A small image classifier, trained from scratch: num experts 16, patch size [2, 2].
Rows from block 3 of a small image classifier, named by matrix and row number. Rows with one number within an expert belong to one neuron, the router's apart. Each number is 500 + 25 x the weight over its row's rms, rounded and kept within 0 to 999. All counts start at 0. Numbers have three digits each.
Before each expert's rows are labels from the 100 images, of 14976, where the router gives the expert most weight on average: "top examples" is what is common among them. Only what is clearly more common there than usual is listed. The data: seven-segment displays showing three digits. In brackets: how many of the 100.
# router: slot weights (model.blocks.3.mlp.router.weight, 32x192, trained with AdamW), inputs 0-191
# gate: expert gate (model.blocks.3.mlp.gate, 16x384x192), inputs 0-191
# up: expert up (model.blocks.3.mlp.up, 16x384x192), inputs 0-191
# down: expert down (model.blocks.3.mlp.down, 16x192x384, transposed), outputs 0-191

# expert 11
top examples: the digit 7 (65); first digit: 7 (56); first digit: 1 (44)
router.22:509487538511480490480469514455513482529500533460506515482498485512537488504497504508477525478537527497474566483508515491502499491529532503514471509511494518521500535497520512516469488490481454520522483501482484466472547516491506546488457490490538514523488511453448484511495510533520553533535477442492463450497482501498529487538511521495529509528502520464528492503487495548496532524499544480462483476444528489509465520513494514465529489534494468468502438471494495510446494480450491459551485489499523523528497522508529510514534491512522502494522490490495504494536484478541499551
router.23:531501525554504479476494472471541488514486468473523554451522496477508492509525460497470518490487526514456513489489498521496507507527484535530467507469473498489525500509516491475483539472503505545523502468488508488462529512529507528488494485474486541505499458441479532538497527523506515507520512470527511450490501469496501507519469543508540507540518503477478518497489475502465526495491543501485530490499536465512505496513480503439534520512464516541535465488514475557482514479473514479527542455544456541525472513498511497514523521466533491502473519468490484506494461497534498542
gate.4:490495493523515501498496500497462508488466487455485545499480496507521467483520471497503526512527488516454526545506486496480536462462488494506490511457514482476551458503470530486500499475489490526537497500475507468505501480458451489503512495504503529449540526488560511484495513527477489490526488501508507485506465480486490467453480512517497522547502506493483519525442491525500489514527530518515510482446545521500504487522527513505528435491534505499479506571505515550505556527510523463494439535491474513493460480521487528494518479487460476508506510495481494467462468480446510490
up.4:448542522503472502466525485480502519473480466520522489503500507510475494494522462475511445505504473462489471471493465489480517514530525469476498460476469541509461458518514474433481477528479540512483474481485470487468502472490507458477502487493462531520482458501501481525516530510527508474506494504560543526505473481499494548535530544536495530500500539516495500476513503490470484474476464480497518499511506472507542479444529475477473537508490537531515493483537488481523510508509480491553540514487544537527506510540506469487464544503481522511509493534500504506486516523520505482
down.4:531513506513511496492515471498461459509491497497469479514446497487517473508517505511457477518507485510500525488478506473484502527490493470499514486500503517462506510490490503536472486506497532508492481503485517497448508453507530511531532465495459525516462473554474518444446505543555471513516495526541521535505503465552496510514506482504495524487479506484506508467495546501475430479482496483526479499512501473485499451452470489462508461507519523498474475491479490540476460483494465487523555533512485523531512496510468505491497521520483533529498497528472500529462566542540500540
gate.5:477477490451455458481486534479515469544483510506496417529490523581512493518505507487492448506523497513503523537504480477490525433515539532543491456496491483537505517484477504506461460514516528532514499506512444506490548502517518496467490495481516512478480522491509524526509487507538531551475507469498560476504467497528484509531464518486454536510491512493555464499510506520497523520498466493506507482494505517476491480520508498469501487532482478521474498507493504480572498505499487494520459501473497500453476516534506464505496467499481508496499475503523525473510480481517488471
up.5:507517490520470506536520503544485517464528529505535575495493485423465517497527488498500549482477520513496453489495515544465495541466479473485479553496530545456504498510532466480529503454476466490487521486492518490509496487463466501554508505501478486534494489523480500474500494507450461517521492508496477499489559504491522479480527502527558507477507488505474549500494489483520471518504532501495478529519533477509504533492493505507499551494503478469486513478508505496420494483497496499485549520548513509527533501482502514526496515484501502475446508494478478520482542502487493516
down.5:453488515486496522474450527500528522514480488478486477496502483549492505514510520517473486496516530467526475504517488480539505483464540491488499463519503450521486536502492507483494477450507523465482483511490527510479481471556503519482463497510527493496432497532508493496529464465482492485512502470466544550496497540507481504459504547480482507500489502490497443538544505519450486522496471482503486480520483487504486479507551488554453521517529462482511524493520506514503525517506488492534435457480491492510463469510495466521499478511524489483506520543515500527491491449540452482
gate.6:472519466549482501488495465504492502442479527502453498526483525477460512475484535468488472497478478492480475513502506491500476519464498503474465493476502514497521521529508521491493495497508524497459508522506482540544503490515482469503497520481496470476476487537461499469500508552481524498516520483446513528486525535519517509472508512476522494505493481506508505506493547479493474568453515471520497531517532521453509531483530490499548480483550456495472434456464471540474491516505479557495480495487488444471511480478537501479510491495480485526468507477499487491505496500428492467
up.6:477523502540489489477496492505490507438498502488452501531477514469467494469489531491500465498480481531507493498494512495495513536475470495488481498496503523499516510522501537505495501487506518498483506520521462526538482473505492499509490518483490468480464523540464495475485487563490538518511524472445516540503494546523514516506499489461516534486503498501528521512491555486504474563455518504496495538523541507455508509484523501504552467496562465526504438466458481546485479509489461554502488475489480464466500477497547513493508502505475491532493536500490471500528491525426489469
down.6:488502476506517537471458523532499501484475464488516523526482473472491528516524509532538507492526488487518442430506510480479517507542508499521516475555470529510506514480530494520504546493520468494513481476511498431470521500489514479481450515525507511514461522506530463504507474451486501500487524514510515489464524492504438530504464489509466536522477525482496505502513508534518512477503454490521499509548490490500510486482508529527450489469489484503527522473527469504509459516523519464516483442530522558523480477479443492516487498483537519491502500501519500480508478475499446455
gate.7:485478480503496455504523515489496496539491502513494497513496521461484494514468481510455515514544514525465491539531511461558526499483501507512490505475482497529488472541489500516473511479491492502527468501494511500533506508494478496472523500500512469465481501476477525526501520461513528491500495475512484452507490576485523474508529461491458511552494541511528498542504538510522455495535492524485460560492515504506517491544481491519456512542467509509504451544470553482496516473460445494451497458479530522563522529506515509487466484469505517504516510515528493502510485519535472473
up.7:504512508510506509493514474515514481473482482493485480511492478534530525476510512498536459497461494478529519455473505530440485554496529502518496479518514470466477529456507500485520485498527492509470516483486474541490486486499508504556489499484518520516516496508512497494495487545499494503471515496505530525488502417503485535467451525478501495448525458472444518492527456494440514500456484493507572452508480504483477494472486509477539483459530505501511543476506460510526492535519543490549479506520479486440519467494484512537540502531516486522498495531479504486498502494515516501
down.7:455491522458500484469537544477476517505524460508490493480486493501501529490488535486483461550513514534475506526494502512494478549504520514479493478452536497538492511541484497504497532510464500498485467465507473521494497558508529538487506511483485489492509517481535501531526502478537519532469488471464503485507471495551476484504502524495515424460501516476525523447481561508483480508523493549532530510518519508479492525489453513510448513508497508456473479476518501422474504505459477553462494499510502520522510487492524478504512514483508516507496529503525479495465522472514456499
gate.8:530453508536548483474460461474510491519518489509483509498517510556492503463450469478464525486487477517509508475469502501515435519511528509528522528499515515471493516527494560485499502474540515516517471502479481521524469463476489492491487522481454461495531475499528543528529523507480521546497495523475478518554465488510474486546509508501486508500476533502527492530497502519497477505506483530532491468482488525480510502504476541483481546490467518517507413526504474528468512463499491520458516486497469464474491456488484499474450523530492517475483505533515475494481506502523489532
up.8:499515557483510485503490552489498564505528494498498463523493546491503482494514529496535466519511524539532515496481486512538519499536490513508533473497497469506452504472530488511505482521482519510476523506485545516482452510524496572491495539503496501531539510509484503474462493503499509537490495489453511509481531575486481561539501467525511510499521527520489525531546528509497453491468426512485487528504471450493486508515551483532447499480485478505494523540501479467506479518498463518478477471508499515518520503506491488523508497502461499484476506468510544503475499505514501466
down.8:501465498534495492503465509467474462526531478484522468508482483465498493513504538525465532454487478502461457460499482483513471454487512492490505496475461498507488492504493494488512509537461465479510471542491491484502523482495560466507492489522505446516502499497477500496513477450496495519453444503480480478509464456527520486507471493484421505507475511554498477486505475482502470531556548492550482478519455490486481506508484478481509533529501504489523458502490519525497452483475491492522539489493462483530487530470482509505463518480469508456527496511524467500493488501510497556

# expert 2
top examples: first digit: 6 (45); first digit: 5 (39)
router.4:527482499512511513512528519547524489457523581509483499524479499476467506530528496491492475484495500534509457506526526488489487496476487513523535528511491471494482480479475465465526478473510516482535508531497527476521500471485454521492513530488500518483493528564487476470498517492451523484461496486502514534493529555499525472469507480489491533499475490477510481506536510526537447495475468512488444483533498553566532472506535495540483503525497466521499495513471525513528461486493467503434519511516515507516511472488520483522455475525472486543530491516462517504500511510496524502
router.5:512493491483516516549487507485529524445535570471519472507482490505504555492523488538494521486523469496498468479527468529504490469498508482495533517486500496520460540531461521494541513492512461485521497528524466508494489479523518494534516521534486497492517514510492482506510509544444504525508555501480510530488527534540486479503469481525515496484545481498495489539478447487547498481513436463501452501494481531523539496530520503475476476536516513513480515466462475499466478507468507484468515488547514503556493501480529481498463499526464506503488490489522539478484489520448481487
gate.4:427521525477493521476454458478493553463545490476487548475528458471509508468534494516503512504523508499539459493514510531500449493515502478496489503450504536562543520509529526486472527516502514486466487471490534483502540488486484491497492477526515477503561508510501528508536514501494545532516515516520488510491507462494565506525511526481526510492507515476491505510483527549499536476545514495513503516493469460539492495488507494489486515516508524487498496511526518492470495522520513524471517503530533513522487450521468505471518524544513498443481489499525531483448471481521464492
up.4:585504442502494486502511509528491510496482508552476473533505519556486466505504522467492518479519506524496509491503484509530519504492491504521524494512550476458461534501491513516489451507536509461502467504521531514536504528481487498460488570474507530525460483499498486540472496512472497487476527482444514526490502492488450500506495502524476448481507472479490539486470473513518467521498485513532516494548502540477463483523487467508491482452486501499515509484457484509531500504453454510567473492503519533500545486492532491503516530461490496495481527486504511515491535502526526505
down.4:511507460519475466536478476539522482505472463560491522488524504535513506478538519481500461475497487534532488508504507453483510551484508490527502431551547490524544515487508482532484479504494529547519522539500455481540496502505508490495488466486486532501517510479556496493511513447513455494474473494510541487493525453469494498447512513496476446509528474524517492448503509504503490526523512500496542552514509532508481484549497495476495500508505470485486474478473487513514494511461517524504472520494486504505549469496494505509527531449520483507527514469513475555507512488503504501
gate.5:502478535450454475487495468478537542570566479497532471544487510502499443533515520520548482499490476491485491474486469483500513461469502505487532529461514492531507486521488503513490510544484513519508498496486505477447478475496503472475495505455487504480470491495481511518486520508505561460491504513507514540543518541505483510513466528493489531492485517486528486506536492478546496497538530490534475566486496488500494522493516490533479474505506508505489546514467482486512472494481460496518499499471489519471518474517481482451483538491523487562460501496554503524511469495506467480
up.5:484469531460498489462521477485488529553526489536516443524490512484493466507500477497505478493469488508499529502473493548536506527471498550515513508514541465521523453519502497494506524489491504532515512486475518516463502560484528524480507504483469532554469429526530513503467461530513487509490499519530537490548507487524480461473508508509538521486451487502494504518499531486485543508532534485496504513515517510480500466530524524514516544554508535492519525486453520466511487496513529492486517454530480506434484502513480474490517503502533513509476478476523520490494452511535483480
down.5:494453464485493494487528479527527494508530483476470468495557478521556482508509529491488532527515487521499509479484510452533543506453489507503490543510474466505454460500462506510523494496513548498575474512502514498510474494506501519513473501470455521467489471484497448531493510514543478496492547499494523477508498504478494523498507476461513546516495507472491519436545491501527482482491465509549483527531465514474509513476482517522486526519510540497503487503506481530460475502511474549469527450484526515533515489527479502501527543496528507508477512468482532528514459499474485512
gate.6:476480489534500496487472513451505536472499523476463478457495507481538498500519446465474516488499505511492495481480500471534515475443478492477528516477516508492465484494530494493532494520472493547487545449546483510533510523493488458478485508475492450493545489551486482488518541499494500483477505496520530473478482529499438483508523505473491485501523511546487523518489541484533541494549497516493482571513562491520448469515523477516494496502482554456508549498500526515494519517483493500486521522488478501469512518509485505486433515491491502514499462492527505474479540503513490495
up.6:494531507531452503455491534479508549450496532503475485482522517493528507487524453498486491491506489495511513479455452485524502490480509460543489509461470497483506520480498491509497524503497529494512470508523492522543561504516475504526495477463461489518502496493507473449495545534486541545468540506523544482494532536530441513484481520477517486493543492559482501497449535504506521520521505520493510544506512514536460478503510482499504494496473509503481563534500517478486475490509503482490520542440495497442506484499515505526500519498556503524520469499499486498469505474532470507
down.6:543484451456490474537559511544493455480520515527474521552506513521486511475490521486492480518534500483481511517499494526532473506482494528542532504526472470535489486466508501527519524503556482461537485479516498516502528534514490520505518512543495465466529494459489530509499461463510475502531513549505498522521523554486508477511495521505473521507466514459473494499489526523499494462500471487526505474494495496467496472485494508529485522515476473503511506499485485476544549484542513543511491524481511533589496468487544503508459533480515474484491476513485520485480511471457488512
gate.7:485519510513546522519492498479466513538508477503532502500501498491482542525495528524508488478468510471505481490499522516507495513486499516526488490533505493526501549559518488534511501526512477488501497505507504485476513493473510513501487540498508497513499484464542461495519531511543527526551519471479524502491450495493504517561545507512473539473512480486495478506540479494542527498560535504459457450516466511484459506539490503477491457529468485476536449539510487525466539498486526507496503470456455506489484549499450449484531511542460483524483460491485496519496476488510541488
up.7:547508491553558558538476496497433552530450497487513518499517535519516525520548445506463496494498482495519505527513517509494537463477484476515503492500544487490519515522512485518461489476484479518514497512493537509542488492504515487516454534498526467531514450490509487479485521493492486525522532494418504475486506484439510510515505458485506514491472508526473502516531491493540509518533509503480461500520473509466503452479477511515540504535480500525488531535504469522479529497494496483485539491491471510496485454507471462494509491508507499514529429487492488482511470516498505483
down.7:494473456519527521521495503498447558512466488465506472487497533529490515511510496533497530523519468501497510479487530511490512500507459454495521500496519516448464476527523500504466478474460514459517510521514557486499494497529492472502489501502514500517504518496510466461480519481485516559510489481491527502485458461490514517498495490522478503501450479513481475527521501476509472509545499478525489483520515517482500468534456525517503471541482494525476504554516484533486512543521530483530555486489505563495478544515488490506537483558507465512518451469520476491516512554552522471
gate.8:487501496478463532498469526503498482465505530468514513494502542538516489518474483488524493475501489496486532514486520539508511509536533551452522525510502517482488511511495542502467497524469578505505550540458486485489541513498503472474512473510504521440469553511499493562515472487515510519488491490510519508511501465533520480527517518491502527476491491506499524483546521487516478509471515487501563550465503465499497477528514524529513539498449453469478454497509511500536509493493502540452526507481494536526473500555497480503489477468451508478476499495481473490487528506462507497
up.8:458482477468494522484470508501495462461515536490512512491489557526488479534496474503511485497499510500483534531487513500510499521550502520477492523484497524473471501504516507485444498504480585498456531534456502487474538498482485473448509466499512500450484535516490486544526483508510521502470501499500538492487509459536532479508512501503484518486497513506491496495547498492488481511436525448514580545477511472501494454521497534522506545504464459471487461497521513487509511503491491529470551499459485528548487495518481493495478477471460497477479507505485479469490486483477506477
down.8:507478551528514505501528516497492524518513490495467525475467517513541481497505477501517477507523499510501512489525523527483532474512467528484519476527474499464443485502529521506477507499495540528494513505514454473460523477506445503465474499488521490500506528511541487499441508541560497558495538471445499551485559544510458521535559527520519514511531504526490498524495500501539535497510461505509470496520483515473475536486496478480494479511464499531463485493523495463536519476529519475518527473517475540513505510535514488514511534479493512509505507448512533496525473488516529466

# expert 1
top examples: first digit: 6 (48); first digit: 0 (33)
router.2:544497486511515488495504501511499500530536499478494466471458478488531473520485496475541544515468518476525527480506498508498482487510467513509454484470461467472496497504486443500506481542478501486523536440484517483535500509483485493522540496502510522494539546465496494502492451532496499518497486482459480492460522518458514495473482503490554472501477483506526550526500481520479494533542490560530472460531543474480524529487543473451485517485491484495459476475504506507496498524486520500517484527445522505475446499517483534530469475467511464469488510531466481506512473483491505463
router.3:538487463495487506504519515546528527487505550464524505512476500527525496521474475527521543488503501484513518526526485473524507509448472537443465511536500487450479521496508494515490479491481526511528512469474520524473478517498517459534498528487519523481512491520451456520486464544503527476499542458487491518468509492479494512499521516540549504473424467541525516520472514541520489534516464522488511484528533531526527532495496507492486519524522504533470495462483488468442519459508475489515517532513503496477456529506541511520488513496463493452513525507510518514482519490500517493
gate.2:467520524473524485499513508534477524493523488532461519495513499524517515507542498497504485505486541476483537508491499494525481492508487488482495509438503489550509518463522455471509492521502496473516543478480463491547476517493481520511535510518495494492496477530505517528500458533517464454529491461517543535513506509518468498497446494478476502485531501497485526516466496499491493479508509485452560512535555519444483535536528506456478492579495506511459532508488489502553492506491510487467472490453488505525509490456484497484523485515488520486491473516481478478515488569525512449
up.2:512503512531488501500545486518497501509479474527494491499530482445535497520506489518495485505476484480472504503518499478538508480455483525536468541496480540516498463516484502499518510532488501503526480488494501453460531471521463507498509463511493551502504459525507470489532485517500479472497507512522502525540478473492510484460557457467544595505478505495474499478422477526542516525489521511467511517489500531465478476442501488500515516557494524500519505518528451522489509517514499480521495551463512485485468507463543509520497521488492492499535451514473505531492514507510493480
down.2:494540466488481505483486511486461463452495514513518496495407495487502497493480540544510486513504474522488495524490471461523527491531518526513496494503461522500483452536511517504524525453499518479485491543545480509479539440474529540505478470518504504525523517475537501510490535482481506511499518520486505511529504458524448494491511507480512536477531497476499501511478505510531528492502445455509476482480480493490458479473512559491502477505507524512559483522545496560476521509498470486511469513476512514513491502549525467473529505457490469515496465528500464533500505491507488477
gate.3:480478540492500507522484488513508510492514472504535511486459560492500505478504503526479488474481477553505524517527499484557480503530486477509475539446525492589533495527483496503506505484527513484529531484476499523505510544471491497495509513499471442511505528504500469537513476498496511502515445456522503528551455497532480464520523506528507460499496492488543478500527542482525491499451530501502541530495514495502470467483479504541496500494478487502501490469479519492492447470530502526489518468510515510537506495528494446481490509515483505464485550536487477514464460527502494551
up.3:531481456512525511482500493523458492510500541498499463512534490524494537503531523496483495501470491501561542470472522533459506521490490525438478492508510588477519494494497499514511498509460482508491521526526473513526458487508534474494472491496514520462523485425509509511451520505499506513495518526442472510456474514496508543490535527524465536531467489525492513465503479487488466474518462481499475486484511492543494557491508503504509475500532453515503521519478448489524525520476492509499508502467496513460491552474481494515538506491502474537494485486533498510504523510475495461
down.3:506544493506487494469478547486468472510434542479511444498468499507478535525499468504522529509507484495514505494507483501488503504463523522523484528505487500499517504485468537513453522539482423507489517480534466551495518489471499492503474491519521493465513461479502514497468498520500494515467544534489482467510463521501516521518503519506494511450526545468476508529473507519523523480527498512470516508477527482526503494503467509455542518482498497490458502517537464519495570493480492487479458489462514530510500519541488492480520530503471504502467508491552517550464525464471547495
gate.4:453497474498479522492536507506542506541507481481476507447493528495483498503464507534477489495495489463455493515512466538483491489480512532475478512513464495498490544478496497493485521473490508517454486517483550470477562514530489505508483499516519516538502469543506509489516518546489522530504501481465514542492492516528467483534527454535520479512510550509488513495497517481534504490491495463547526481503489497542500467492488478489513515494492508500552544497469542550498482502457491436516525529465515495478455496479507455483497505508474486457526487522518472455503513545547453486
up.4:534509497462508496502483479496507511497523523515512506519513492512480490549507487494530529506489507545526498505478515469508524465484493516508517487492519500490513492490527484473504455460509477516550525510515473521493509524462476465524541505537466502432514551425477510510482477452487505481445518501545518482510478452497484473447507531492437482490499496485493464513512525519446470497524492490505474529538506486490523530515532535522503561490494504496452505508564481503489524504551479550463504490534497525521517511499470509530463526524514493528491494506503494517473466485479515525
down.4:472517508468502475520490498516522525506482493512474471492517530517504504532489489500502480495523485487501531512477432494568557501495485530483514520482514459467455479510473501508488524511483441506481460530494497460511509526524506485510510493431531515505507477525488484525444510508487499526512477503518497490497481533529485478545520518527457518529539546508533523472479496507501538490477509488508478515499493529491488497472445469501511459477497482536490498510509524498487469481489505452524492502461463488557478521514448541499531451473505557490451497485515518476529503511519539535
gate.5:470483504460522512522543523471486456538484505507530546513475490464490481448494515506532512496486506501467562461468469521475529509524540513459535513501474498459500537529507515540465509487522549485483505496471506508458473502490543492470533518507466525506486498481516522509471514492515518499544516513461513527479503506513463481482505555502500493492535505464477486494526427486519518448538517463530449521490510511498503522501514501475524483546540471505482515515508529487503481528504514482526516488530459476491512509522497514484482513472467495493513473516460483474542517471468545509
up.5:454479485452508506513549539475496463537467480523534533510481536460483483479476526497514523513492526513473545445480444505456536499507534519451533505508462511508520549514472449556489523480514569506496510462484515507442472508514517485451511531487474539497472505483519526493469519478510521511504515499486510531496504517514486503486484533534448491490559526492480477486502453505525503465534501474537483507513508519472536490495516472494520485542527494497481512520494531487508496535527494488516515509516485480512488514531499496477509497486468517490508500518452483496527523484485529510
down.5:483491509544471496528473545498486502527532508514472523491501488460480525473508539503495500468508506466500528529526524494441489465501525514498479495467448531480517464547461469540527516513502508535504484483496480498501487486527475511516496484478507520470464506523475522474473474524497494477473546477485501502540505524475520521487513546503521546485498512505525516511493482539521501511558477511527473535540502463513507524483503522508505511475467488434481494447531469470509552526508437491502499501525516453486532478495481468530506543450507503497495518458481511480519524491473546496
gate.6:506495497534490497499442504538485496440532455527505487507482519487514542474488530480502491495492540496510490493531439524476534467511497499518533489489488491474497529503462493559499486478513518490484530500486479533497521501504452525503485512499484494520486540501493536524471503499541468522553519468526508492479520522529532492520510512536464473487518469483527523482495471488512512478506490464523501460515483499481502468519479467532475443488550482494475480489505533483512473560552529460465466508493500492573496455518455494506522500483492535526512482498455516498513508472494521454
up.6:488477482457522466514530498468510496541492549466480499503526489463482448531491457510482493507490480506503506512501550489542489543502522459492467501517533505506473447497570520429504501507479505472494465488506521474519490491498528497535504479503528519476522450502507469501528504501453512470453494488502480525528480470479506528491494509456522516520516493531487486529495531529483496491512502516504515529466530488526493553452508499478539567485496520521511533525475448510481528467467479529506522498526514528484493561475529508490494481518518468489482497484526483522500503520508455507
down.6:507512473536513504492483488504506459501535552471548532488523509525483458502455447492493529473511513497477480488485559497509421524468490516463488490478518495512499515449533511477522472482487478457485478486480524492525457526517538516529493461522510516483520497467514487529508486534493496494484516527471490518485456484515519486469527489525523480517461506510467501516512503479461491497479518504513525493527530493483501535517529484520513476545503549489527496485476502528515508478554524514483504512465507482516511530434493500544461429536511489461481517525518490539493467502517520517

# expert 12
top examples: dark on pale (95); the digit 1 (80); first digit: 1 (79)
router.24:504477475467490528464546523505479523506502490528465547507533517445481519488516504501483529507464530483475524519492495488515515497508496513487526513505499490460479523474528503482509544488499536519469534478477516534463460527513503455520515519509489534537499505523506556504531507491563488455501533542540512519523497481470471540514492505521474481469501487503504494496480463488503533500486532524470496496507477482500479517503527517488517429494498520519536534497515436479481518509494541496475455545450490474440507507507481545509521492440497540488487486517491466470532511502479505503
router.25:504516479529498497536508485506455511552536523501527529460469475514517488525480475519539522527490526498471499545446548495546519491460476492488489495463526473494489493478521500469494512546554500513486525518524524533492491510474460514553482490465488536467519530470473513494496529497503491500475542533493497488498526507500488497465469524458492494499520488482475495555498469477488540486520499512560467505491473523471517537526519481466535535495523526455481503497512455505520532505480496498509467467448486500488499478496480563456493534494545523529503507513511499499502487493525527478
gate.2:467487488537468475534491543533488504507490535513506541556485508469533503536531508490483543483516519519490490492478506514501493470501505504510501509525516525471493517488463514496491491486468525482512510495474460516492505474527467499496487487505476490535490495470454467502469493490457567450535493509527507467465502444464529497457502465503435531538449495513479509460477480493512424513520526513509513474473481508546486491490481484491503517489527494500526489521467502514475485499490502493523485500506460474549525511482540525458475533500508529543516478512499476538548502496507499556
up.2:542505520507516507486511460470491501463506430461527447434500474522452524494467498501514470500451516501524496504517475488502507520489486518490483509470502477535513477514538465491517513510527482523500508524536546484518489505472517480479531498497533514484487511497511536503504493495535461530506502510485487507502493536551478513547485522502589473445551476492514497523515521494510527521487491503461486515541536499458517493478516530517524485500486520500471494476523514494512517500529503532470519481486531522459479486514478473525486480515474476434480527481493507477449498537499522451
down.2:532527495494480494472476484519478515530490487533518490494524512530505526488479456509540479526476478523513550509511472497447481529499504518504524507466522475480455460510450485516487489538520487483500495488512500529491487507492516525490500496484503468518490492540549520468509515493488471459520518542506487511512443511522529538531532531512441488503479509489477477509519482467499550459509485491475502540490494519482483484534493496493511507457520486464517454469540541482493500513491505576476527505474536511446532493472518499477493508451496553463484487477471522457464487511524536524
gate.3:496474506491515501532450497513492493494483465488497532499494486479538456490472534500488492525509481480496538498496524508526448488522493529522440513501456532503506511481534530513555492496487517463469512514454492509462485503531503488520503498488508489498517467497523493499523433536490521501430503507521545534491514493491526483460478489476514512545493523472516511509495576461480518499500532519565546534503492492498506530516518526495532513444455481485523499510467538503530531535513463483510491518521503493437511494456450511507485496483504522520500493492481499504515518466530497467
up.3:502467508532510477487490499521506541496466492494467479520452510466487500476510526486485508504539508517494527528466505513510515483473477550549515560542480500506542473519516484506577529529507504510502531508514475475500477533508519455479493484522482536512467503517468481493515435484451522508506513536496485460471469499501450479479472470469559499479518505482529453476506495466457498442548529490512499501504474503520491528528514499505512496479459486474495501494466486499528489508460488495494493479518512517490511489507500507552502494478547494560504478498469503545468472460502508488
down.3:517524495474510559504473498492526509486469524526474466537505473459479501504474483498478527466538499516486524510502478483485539499438511523509514488503503498485439499474528525535533497460531513527546461484490502496466473495501479524480507476532465516517482467485506507497501497490504475495485495549490521522486553564497495489466488498489457543461519515530530519435473453554485480509490478506546464524497531498462506468471481499520516449552509524519506498508482513490508519532493533480524503489516502539505480495521512504491541500489524462521458537472496497481477531527476509486
gate.4:486502455500544528524464514501513499520542539525498513533507488476481481485467503509485535540511494524501520529439497481488476533501507509519502464493510504544497510518491512472542509523461494517484534457512515469466487424470517513473533477523511494497558495483475470468472515484504476530452512464500480479491495543490498499498516529464458490492535524440491480510499491513492484491530506459514473473468496497471458538541518544531503532512495491542466446510506523488511512499479462498513505545490512491485485517490489547521495505517470490501508513529505501525488468493429509537
up.4:486549482507514517509487532488516501507551476506487489487463461458488501483503489505459512496506498550516542469419485448507473456520505519469463478452480522497504489522498471461555518511501492520522508499516507531484485451492526553505500506498535492458529520463457487505514542492493503509484493498496492459497480558534510536522473459532477469518518497481538488522511468467458511473500484509543499486498512462500478550532547507477492491504450517533495509487495528515491510520476493466480511503485469478523469478506474535509511486536470524462488488511480482516498472511503533516
down.4:581480501479506529514525471443500513508501509460525488514494461532506475541500494482501474482534482528522526495476459484488515457549493490486486531506474498511539510545484499489451507492496516503451512484481497520446490486486498456464511487523488452552523485513482557514474485505504544550496465534479534433474462453515494470469512523487550527513522489488491518491485488491479535483526476496506496466477508489509517512472478502522484523484517530483513484506557525473482524509543492482517492490475517516542492509472511521495484504468509506493528471501525509470506491494502494448
gate.5:568495491478539498449481504502480493483485527498465550502493512472514464518479510522491481520496465551490536471507555506507508527485524534531476489548467500478508509521499506507475480498500489494519517484514519520515568488502550484462493487459533453510474493484506486507519521515487480447562536560509519505518447459499487496505494504480492496496487488483497481528529528486495511496543462503457504515444544479488476481492516512496518471506505510500495498528490505539475512451487515539536472488519511477467500502517501466549527548477469514456492496485519501518533513485502544496
up.5:445510511527468501544481485484518521529526472522549491497481494527478546455494488495495519484526518428489487503470456496487487450529494475471476491445509502496501499483499491481525521535465482503489510506479493497468452514505457509531517521517444537493530498489501475500484515485519555554445458471489486500483544521500513481502492526555498471488489495526493537477476514502483527499464517490548491480551466482512503497501506498523476524501465470474502510466502479461537497525519489484458491494491493505522494499475534534474475450531525500539497479496481499490486449515502483466
down.5:500504525462514500442471509468490545502524575486454477525446470490462457476503502490506453527502472514556461458490457497508489517520481498517535521519527515483499518492493489459499489492514520495497507486564482507508511485487516490486480463485518492516511484495521507495523504482489451465481524471484514505488518503479482514455513505426500543465488522520481480476536460482487471481514501512495471525527452526503500514529479518562479464472501509475530530484511530548500497515470516498501511489471513571522504488533530485479529518490516451490491508499493510496488522507499518478
gate.6:499524540494487565513491489490512505506454525541461532507485509534516482511515490520484476528490499487517479487516502494521530493472544489538515490486441449532494489518524546445514499518491518452491469509507546498465513475509465511516504520519483534515526527515518467526507517479499471495538505526498480495515474533490475498493528483487503486528532485522461478498507465513481522503486452507498469525475451505498500494562423524547474520520493472491513556498492540524513502498493495486493462502502528512527512490540505481459518516471493526456435490496508479451513518462505484492
up.6:447504503518506556503537511505521503539482523530461532474529502535493489500468483527505484487500501505502529522506513516473560505497516490485540535533480530536470460508518522498513504490504532448469522502464495507513476461497507553502482495514472528478466521488502485497492524490510449488503519529493517503508480503538465441489482482498468510490523525509460519507532462559502503483513453518504500493486439497506512481528475499521518456520516500484498502514513499544470441501521528454501495566477505472510509510551481479510514484446498518508457474511503452488509524519478530471
down.6:489526469505496478493492506495493488483524479472482539459527501478486524477501457457530493501473509475508553507466498490466484560480494495489490529508549442517462462497479466531478520490489508515468511533472512488452526490506563501504482510501465508526476525492451533486502526464504485479486475499508512485519488562527568497509487462495483452469453516487485459498533497510512515485451538463529447527525498500502496467522502501511472497510523455530533506534546504475496494512506470495519520554507499474507468525519490492491485481508500470498484482473473529498531502468475518509